config = dict(
    vocab_size=29,
    fusion='cross_attention',
    decoder_cross_attention_every=2,
    decoder_tie_embeddings=True,
    adamw_lr_other_params=0.0023,
)
Rows from block 2 of the image encoder of a small image captioner, named by matrix and row number. Rows with one number belong to one channel. Each number is 128 + 32 x the weight over its row's rms, rounded and kept within 0 to 255. All counts start at 0. Numbers have three digits each. After the name is the row's rms in percent of the matrix's.
Before each channel's rows are labels from the 100 images, of 14976, where the channel reaches its highest value: "top examples" is what is common among them. Only what is clearly more common there than usual is listed. The data: views of escape-time and Newton fractals. In brackets: how many of the 100.
# convs0: expand pointwise conv (encoder.blocks.2.convs.0.weight, 192x32x1x1), inputs 0-31
# convs1: depthwise 5x5 conv, stride 2 (encoder.blocks.2.convs.1.weight, 192x1x5x5, trained with AdamW), a 5x5 kernel
# convs2: project pointwise conv (encoder.blocks.2.convs.2.weight, 64x192x1x1, transposed), outputs 0-63

top examples: Julia set (29)
convs0.4 098:182158091146114107141119107116181172118108184075153157113092118086137174169124156096144165130178
convs1.4 101:177135108080105112110088073127155107068148142167084086104151144109085111138
convs2.4 089:085074182125132119068147121068119103074124101127102139163144141170151132134125137195089126135118132145115129148083126157182114030164127110056091085159114082147106162124087131115119103133135104

top examples: cubic Julia set (48)
convs0.16 086:115154171154150133140078074175134073110094131133078153177132159134112191121114116135143179161164
convs1.16 093:076098110089106122112101072092092114128176132111122169185173132146135178139
convs2.16 094:057127127138156097127085153073112144145123126171079157138124124107158112129096139120130111143123143111157113107144153123126163091165167124134166212133092142185139043159134119112095120117187219

top examples: grey (62); tricorn (43)
convs0.120 106:157111119146127085132061101098114091181193155080156158141146150094121147131087106159161179107112
convs1.120 105:156097100120132111068082106140080084104150160103111171165150133163171173146
convs2.120 114:099102145128077057162053122147119090179074109144144138147152109119155121112159151127154130127146154134127117111116080110099151113196183202168144167171067097118132141103133164158169127095089119

top examples: Julia set (33); cubic Julia set (33)
convs0.0 103:169180088066144142168135113095164106154089172118190101181129107137144131163169155114147138153145
convs1.0 113:131150130105096159142099074053136121076086088117113083089143156129098105148
convs2.0 101:092067095121092101114140152121063119138102100066139111162127112142157157135152127212107084083154163116120184093135125161118163094141142105102195112158137185137153089163138115164119140144077175

top examples: grey (94)
convs0.127 106:140119098180089107105137125133108120143069151153143149068163148122199127179103132059132153090124
convs1.127 099:119114156128111139147154170115143137194204111150132202172134098133110124091
convs2.127 103:118166128061114118123141174152125138093137155080214124098078180130130050141172122132136153116144082110184113110131165147107114091122164121109136087189144065133090092132120124144177134126167099

top examples: warm (36)
convs0.1 104:110167125158079143096134148102123160136175148094131147157085131100147145131162110141170148061041
convs1.1 101:171158141130172153079089114121126106066096107115111089095111130083084084099
convs2.1 115:149095106114157125099100134097151124189119119109143130132093092140155098067134131080182110092176119172162089125092070120155074131169125169147098200115149185118105108122100200116145097134108085

top examples: grey (54); vivid (35); tricorn (30)
convs0.95 094:131108153180085079114097120119144123117147142100103172113138136183077142132102132187124069095063
convs1.95 104:130149085123147112149150059125086157191109086080114177160134140094110131101
convs2.95 107:134136117102143135139153144169114184102183121148150132070190108109169182168141127149154183100077099144126097151127140087160148123097148129140081057093134070124151099169169198137081115138152133

top examples: tricorn (59)
convs0.150 097:123154169128149143089131093104132149147080178118164107189135107181171136171095154157126126181180
convs1.150 096:124127142142116120153158151127088064060066118132123117097114154168189158148
convs2.150 091:174098085087144112165110120118121127190146177174138170086141121041125153170106083102134189126142168113132140072175135122111188165096107141090143161116079091167126134153138141157112116143170144

top examples: tricorn (67); pastel (44)
convs0.126 101:106145159133146157107094178137148078139193115142147190163188194109148124121119088115104161145119
convs1.126 097:141144129105153113101083146149143117125209178107109146185170106118166134179
convs2.126 108:113098124163127120115121158119100067120113141158102080156223123118162141131168097102154132137149104182133125136171084182157150057074131138102174097138096132099102140102154153101077188096095115

top examples: grey (82)
convs0.57 088:065133170190129078131147132090102129137134122160193155154164144156161170146126098178135108086143
convs1.57 089:088103163158134135118165145093132166150140074131162159139104086099087070076
convs2.57 096:072136113149108085077131155181162184112167152129111085152133130121144097111095149163110142110099184096198164104206152090118134115129130138154102120183108134058156115073162127123152177140146118

top examples: Newton basins of five roots (37); cubic Julia set (29); Julia set (28)
convs0.114 082:174142169153149095182079141134138078148105176138083134133104129120110111088150172135071178118171
convs1.114 099:115109105143142118131163161100099109146126094073140198166068128155174115082
convs2.114 094:084127118105134116061131180098109131087078179155067143119068118195133098126119101077117116168191178158153108135116080129175174114129169140113139145149154109171129098163136144125119140121191150

top examples: grey (45); pastel (39)
convs0.128 110:144118092120078092105110146198157089095111184117149121070150109147168136121082125084125177146151
convs1.128 113:119114149157126122129163142099146144171144142128182185233136118114157150126
convs2.128 113:087161093130089141173149150158112121030098131114177110143080138107183115188123105115130160122112134078088108104133129138099112134167093097096120104181138171197132090118159164166095150159094125

top examples: grey (52)
convs0.33 105:106135162169141121160067091115104153156142146106072086168138126147165144159166132105054096099161
convs1.33 097:089144170143141110171164156151102177154149123131162194173155123152182157126
convs2.33 113:131112095131190162119119165107184118204151124102124108173178068113171137114070071118147143119139118079147129125139152125140136139154123106118139199119126150083076119167148122136147094065109198

top examples: grey (100)
convs0.187 141:081149103171090052116110131134179102117099098134148124133146142115153120205082119073142128090119
convs1.187 120:121122113142134130134179168137113170189204167137151180169164114137147143155
convs2.187 146:130147105070108131095109120160151139124139153128166118121075084165121140088092117143162211074206070164135111169139129149093128109139146132135156096170092054143136104106167073092119104150136152

top examples: tricorn (38); warm (32)
convs0.25 103:056083152156164167163143131087144139075156117088160177106150116111094101153154109155167120164103
convs1.25 093:150153162151167113145199168170122145143186183128145132161155086103117130156
convs2.25 094:201130133118189185159174153105097124164146137126099108119110110128122112081107137076134120102108103142117153101129101193147137030133128076177098128102136130134179122072086079160128095149110151

top examples: cubic Julia set (41); Julia set (34)
convs0.75 095:117140151178111129119130124132143088101059162123114085108118144077120139067183076095136167151177
convs1.75 102:100136116095093122141158147085129124173181152133067146174134137069068134141
convs2.75 110:173092143143138135159140128118119104135145210099055155085132075124156126136133118109134152097114078094146112142146156095106180173170165108123096162158108111118130110125128188227129118114190159

top examples: cubic Julia set (42)
convs0.153 104:145110146103134092108068151066121069125083165137089092112150159141104153093099142116123177120190
convs1.153 093:128114084090091111136144126130153141176187174152161136159145116083068083104
convs2.153 101:124097056141108123191100069124169121138083186124126140099094120093125084134111146112093071147128109116149065096100149064123125174170112135159118122122105091181139133141148139107218113102141151

top examples: tricorn (30); Julia set (29)
convs0.174 085:132109132109113110172103171170094151131122115087084070185146132094112176108163174146152167112181
convs1.174 093:157168108081075130136145108101166128151089083147154108115077145150103091067
convs2.174 083:100122123120097138154183108103113178115102153143054105139131140092186115122117182165113110116147168094106131163148060160161088140151092145107145100151202117179095119102150166184147154141072154

top examples: Julia set (30); cubic Julia set (27)
convs0.119 109:099121084167142164104106111117094111138078153140097144121104104116107100087152010122145133132113
convs1.119 103:133101150115114094143146097137154162086141117117080185213145126141133067105
convs2.119 098:118133117166151121180133139089141116148197103129110108119116069104130094124104106156151139168172146047162162141124160116121153186119192131211136140095063160148125105130103127100098068156104108

top examples: dark (75)
convs0.12 111:136072136165179104116149079166101151155155148099112167134120095142160167115095078083160096172162
convs1.12 096:111151167151149156150128117154090041064093097116152159117123163159146136149
convs2.12 086:124135089091161100193110124104137090137083191148155130187105158092095157109136105112156114149146114089073151092182084161085142142103083109118181151098148074198111112171085123117139097143135132

top examples: vivid (66)
convs0.108 098:129115162161138102133069102133133131121160131110187070108157117088150089104142190194166103156112
convs1.108 091:137104147098148103108171097155108191082144140140151063207108132122144126125
convs2.108 114:163137120118153135123112166035106190107109101098115115142066083160108089138133116172119167139142116041144093132171096188156100111144150125106153127113124124125159152124138156127080062073121096

top examples: cubic Julia set (35); Julia set (34)
convs0.133 100:152111187104138126110120102093162093105157120184131118172135208145133114140104189110143104168177
convs1.133 092:122133147138138110092095137136157174124058084143113192196154134105096098132
convs2.133 102:134175105105165103146104121187081114174192117132123131118119095091104151154070127114119149173130147164085096150180148176115163150156185141185147149071083132113182120156123146134115085168147080

top examples: tricorn (55)
convs0.162 101:113096095076209147170110151140109126147082110162128102177184120110131165128161151138143129186103
convs1.162 097:132166104098119125182180095095120183178112091084143179132108096110138152108
convs2.162 102:169124175135115140107146116169122154108131112175123154119144073117139191159136105123096133087079125126128105141112058181178142118176138141101078036098113106097211137127153148160176137112116142

top examples: cool (41); Julia set (31)
convs0.51 090:156147166064174061145123116113126112167150123093112133148112097148170105131185162171125179105163
convs1.51 098:100092126095126135140152130101138211150161119161172197152095149158133115093
convs2.51 103:119061128164147093081106148111133191101100131158084176213119098110114146096137136095161118122177056148166144133069110116131102113118116146203128143153175124147118125062160103128110131159128133

top examples: vivid (48)
convs0.113 082:168122113125132117104142087130117160157079156187221101067141161182101130148121125137144123098121
convs1.113 101:138165129115152179146136079099162151066078107124105068123172114114105153160
convs2.113 112:150136135110079107096101096123100102089156119210154161147140083158109119106095088139156021138122126102102163109124124095089108103174114176147122170149112095117138102077101165124165121107178173

top examples: cubic Julia set (43); Julia set (34)
convs0.101 084:149141076159159124159156076154151099140083160120073095120112141103098129086151155123095195172092
convs1.101 106:108138094117168142123091083149127168127068161158144129067134145161130058103
convs2.101 112:108093168158130118105103127060140133050116116135170139059125113154145084160104102096142099054097128155094104198110134165173153143092176101088115108153106109163097125144130158070162147129110131

top examples: pastel (49); grey (35)
convs0.173 104:143080118059129092140064122153143133114119100155114100108103155106152127158172115092154215100120
convs1.173 095:102083067097129106108130132125132145195199166112135169167157116150150144114
convs2.173 119:081136114143129142099115155116153099189119105086086138161167151083174090130191126085120138145147082113167114072121174106071153124121146076145106093182098143137113098149150165214146130123125086

top examples: grey (54); tricorn (36)
convs0.176 086:088091096124187093106106139112097167145130066143093114175146133172155123116124106093189148086164
convs1.176 090:051101101085140102066122107116114105134166159121135143167162121136167174164
convs2.176 084:137143047093113084123116160127134105132137115102107157159179117170162124107144201111123152093160159136156103145139089105170104123052107110038112118147139153123098117145136168060129131172093090

top examples: Julia set (33)
convs0.100 083:188158160120155038117081078141130099115143173143175130127117086159152140143138156152081126127140
convs1.100 085:138130106163123094096153156110097106198077143184148100075153172124100134131
convs2.100 077:206103137109162125150123141050163114069142206097155121111157141116101156156093066177114099137145105074159134143127097127134165110145162184081118129069109137092075136137149112149143100141143140

top examples: vivid (100)
convs0.146 092:100154128133111145081170074160123142199143156149144117193181120188136123138170088126104113144106
convs1.146 098:148114095144168128109068073126177136129109060163131117065131127166121151147
convs2.146 088:127147142107168103129108078152073144167124093085187181072146152101186164132162130064127105137132145133157096169119098120097204142120123133151083136135103098166099118120131161218123099143146138

top examples: tricorn (29)
convs0.178 103:078143145162122153140152106130090094163150135133069084132152105096164156137154154168071081191141
convs1.178 095:103135105129098173139160149164138172149197183152163189141146150137145120090
convs2.178 099:071138099126156182118118155155144095111120129146116142135127060170116102168062176203160089157147160107159078141119150141132128118154122148120123155135141178160132138133126080051084101168120195

top examples: cubic Julia set (41); Julia set (25)
convs0.45 094:114180182124081084103105167132085112138154167164122106133083124100125167145122161080164140193124
convs1.45 093:138136102137145120102086130126107094144173109085156189176070108147154145066
convs2.45 096:067083147155114108105141151093113115098085201109104132108123128168126079136126087121088122104136124119132137100117171179127185166158164088120157143154052082142163032127140141111126156156117095

top examples: cubic Julia set (33); Julia set (31)
convs0.94 093:152126190148090113160062150166115093116163143132098121163118089110121125109159146081148115067188
convs1.94 092:154145192197150162149163165129153137140106129102136127135122134109085068072
convs2.94 113:141130109122093109146127085137113115116089130100142116170116168127189164157105143097148185139132131131145170080130062154048195161130152107085068148176132103106091147180153118183155119143085135

top examples: grey (89)
convs0.73 102:158082096143081115148084087130156134062155112103165201089149120139117104120100136156159091093101
convs1.73 101:107146144144162130123164174175081126153164198079098096124145091106085127126
convs2.73 109:195126146085148160179102168115147157129112138139124151153099118106065104117141114110118134092135102178110067145066050167128117123151139113185183127149148146153181089136097151138206114112102121

top examples: Newton basins of five roots (34); Julia set (26)
convs0.80 105:159131166213146067086127158160115105157127170133122105121107092156158119107154152087122112064143
convs1.80 115:106105111132110129147149149150140177219188138135167188158113122141148115102
convs2.80 134:119098138118147134110096152132112131198145119098100093172123070175105171113033102101137099161095085109101152081102134102167157106104092124109123118149169148133097080136155131106091135093155213

top examples: Julia set (35)
convs0.104 090:168165097138127146142161109118095078172122084121061091124092144103110108078107132103188145142181
convs1.104 105:127135112091102111123065077069115128061092102145100074113105132126093136136
convs2.104 078:102122121129132153085115133138174166129145081105134108043113099156080133100145105114130151118093094094098203087094126148152170115139126126216144137105128099114077069129139125115127188135196094

top examples: Julia set (28)
convs0.78 144:157147143188145133097123109154140164159121134112147114148074155099108150176170144072081067128074
convs1.78 119:154133106128140148134073113142157103055065098139112064083112156135101131146
convs2.78 116:178115138117132083088169159107135115083111112173125118202087173116144123101133174051112130114086122127144136144073047197148067087154127117147122144132143098172109155147141132154116166139101146

top examples: earthy (84)
convs0.59 112:199088129109089154141100118089058141128088149081176180140109139118149098115110129091114130121076
convs1.59 106:138128098129097118143155169104131154178206141100127172206122099121136149102
convs2.59 109:111151098162140167090131086092198148184171149150136083134190120173108150081135146097097131120168119163131102122125073134185146102115188169159138118126141088137177136165115100125188161079144124

top examples: cool (33)
convs0.62 112:156090108070134113100123087115138154075159110090173099075088101133086091156080109091147141135095
convs1.62 104:106087109065071118137133106129142146160113144120154173189161105167172166121
convs2.62 106:181093076162126108086112175117159122155139118144095111118089151141072082104144116145149200086145196199102122099174084083149106105117157105159106151130150150131135138178093177167141111154141144

top examples: warm (32)
convs0.76 095:098121106139099098139128076111139090134061155122117173071127056133156139148092102174134176111098
convs1.76 109:159124116123115114136090077102154129079062132132077079067124101099089135127
convs2.76 086:091100127173047079065093167159125088134118104084146099083137151165102138098100138162146098100120081114140141166103157136153138134092125129063130100174100071148118119152180135114117167130064103

top examples: pastel (42); tricorn (34); grey (34)
convs0.139 099:140138133163148139083094105111140120211159115176136120123116178109139099182114161142207152122098
convs1.139 099:082146160109126124186128119126185175065093115137089088167167136099118136122
convs2.139 111:142115117082059139100128122104140058153162128185169090164124099153146121140144106121049132124152160106105132115111113140165141161171135151097144078092114151191092144123125090117099126051083074

top examples: cubic Julia set (37); Julia set (32)
convs0.125 105:105154186192121113131167124179092107082115175129110118134076161117131150116114173152083142158177
convs1.125 110:113092126082065106121169134113117143165187131114136193189123094110104130130
convs2.125 111:116105109108137203140137189116130172123075184190067158104112116102130092099114113161145102140136129154160160081129123102132141169124162087170105140100156132203116099168172166110085101136164163

top examples: grey (34)
convs0.39 091:129112186167177081113111114100087058102163142093156120146093125118139111130046133119108134114093
convs1.39 097:140153154135144101163167157160127125162174129072090110110121074075083097093
convs2.39 081:082136050125091180146087106167175092121160096078122084159117139106119171093090077134183105075113166149138122119169120102128112115086059120130132136143152175139173169112096098118128157173124118

top examples: grey (61); Julia set (31)
convs0.121 101:068185072139070137150161130136088133085117082171094137142104188110145121150140113111143171142145
convs1.121 103:149159176176149122147112136167160117114113154161132131134188165150128158213
convs2.121 106:123186116135141132145156068101100156072145135101161177123131122112126096153136161147137159146103135138101151175117150129157142173081158101097162089170115153072139130080031105084157136159111059

top examples: tricorn (63); vivid (38)
convs0.138 118:139147075136145111177143093098160157155128160127088108103113110135083192211164156153140149118101
convs1.138 105:120092095105115162145142125124167178154165100124170195151141136131129194179
convs2.138 107:167128107075134120172139090133156143087140108130119133181109178128073118062057122089112137069138110131105131133145086126097154096136100119159159113162126061125120198168146102139088130185172165

top examples: vivid (59)
convs0.83 084:154085130164138105087097143079125161103145160102189130108140177114185097092162111169132104080095
convs1.83 094:104100104127084118089123138104128142167161099104127149137092066105081101051
convs2.83 107:128138142103073123142192082139122131088075122096134097099140131144184107184171125147146127118141167118167133137081169078108132131086148155123115148130090203120076190099091106111113182188143104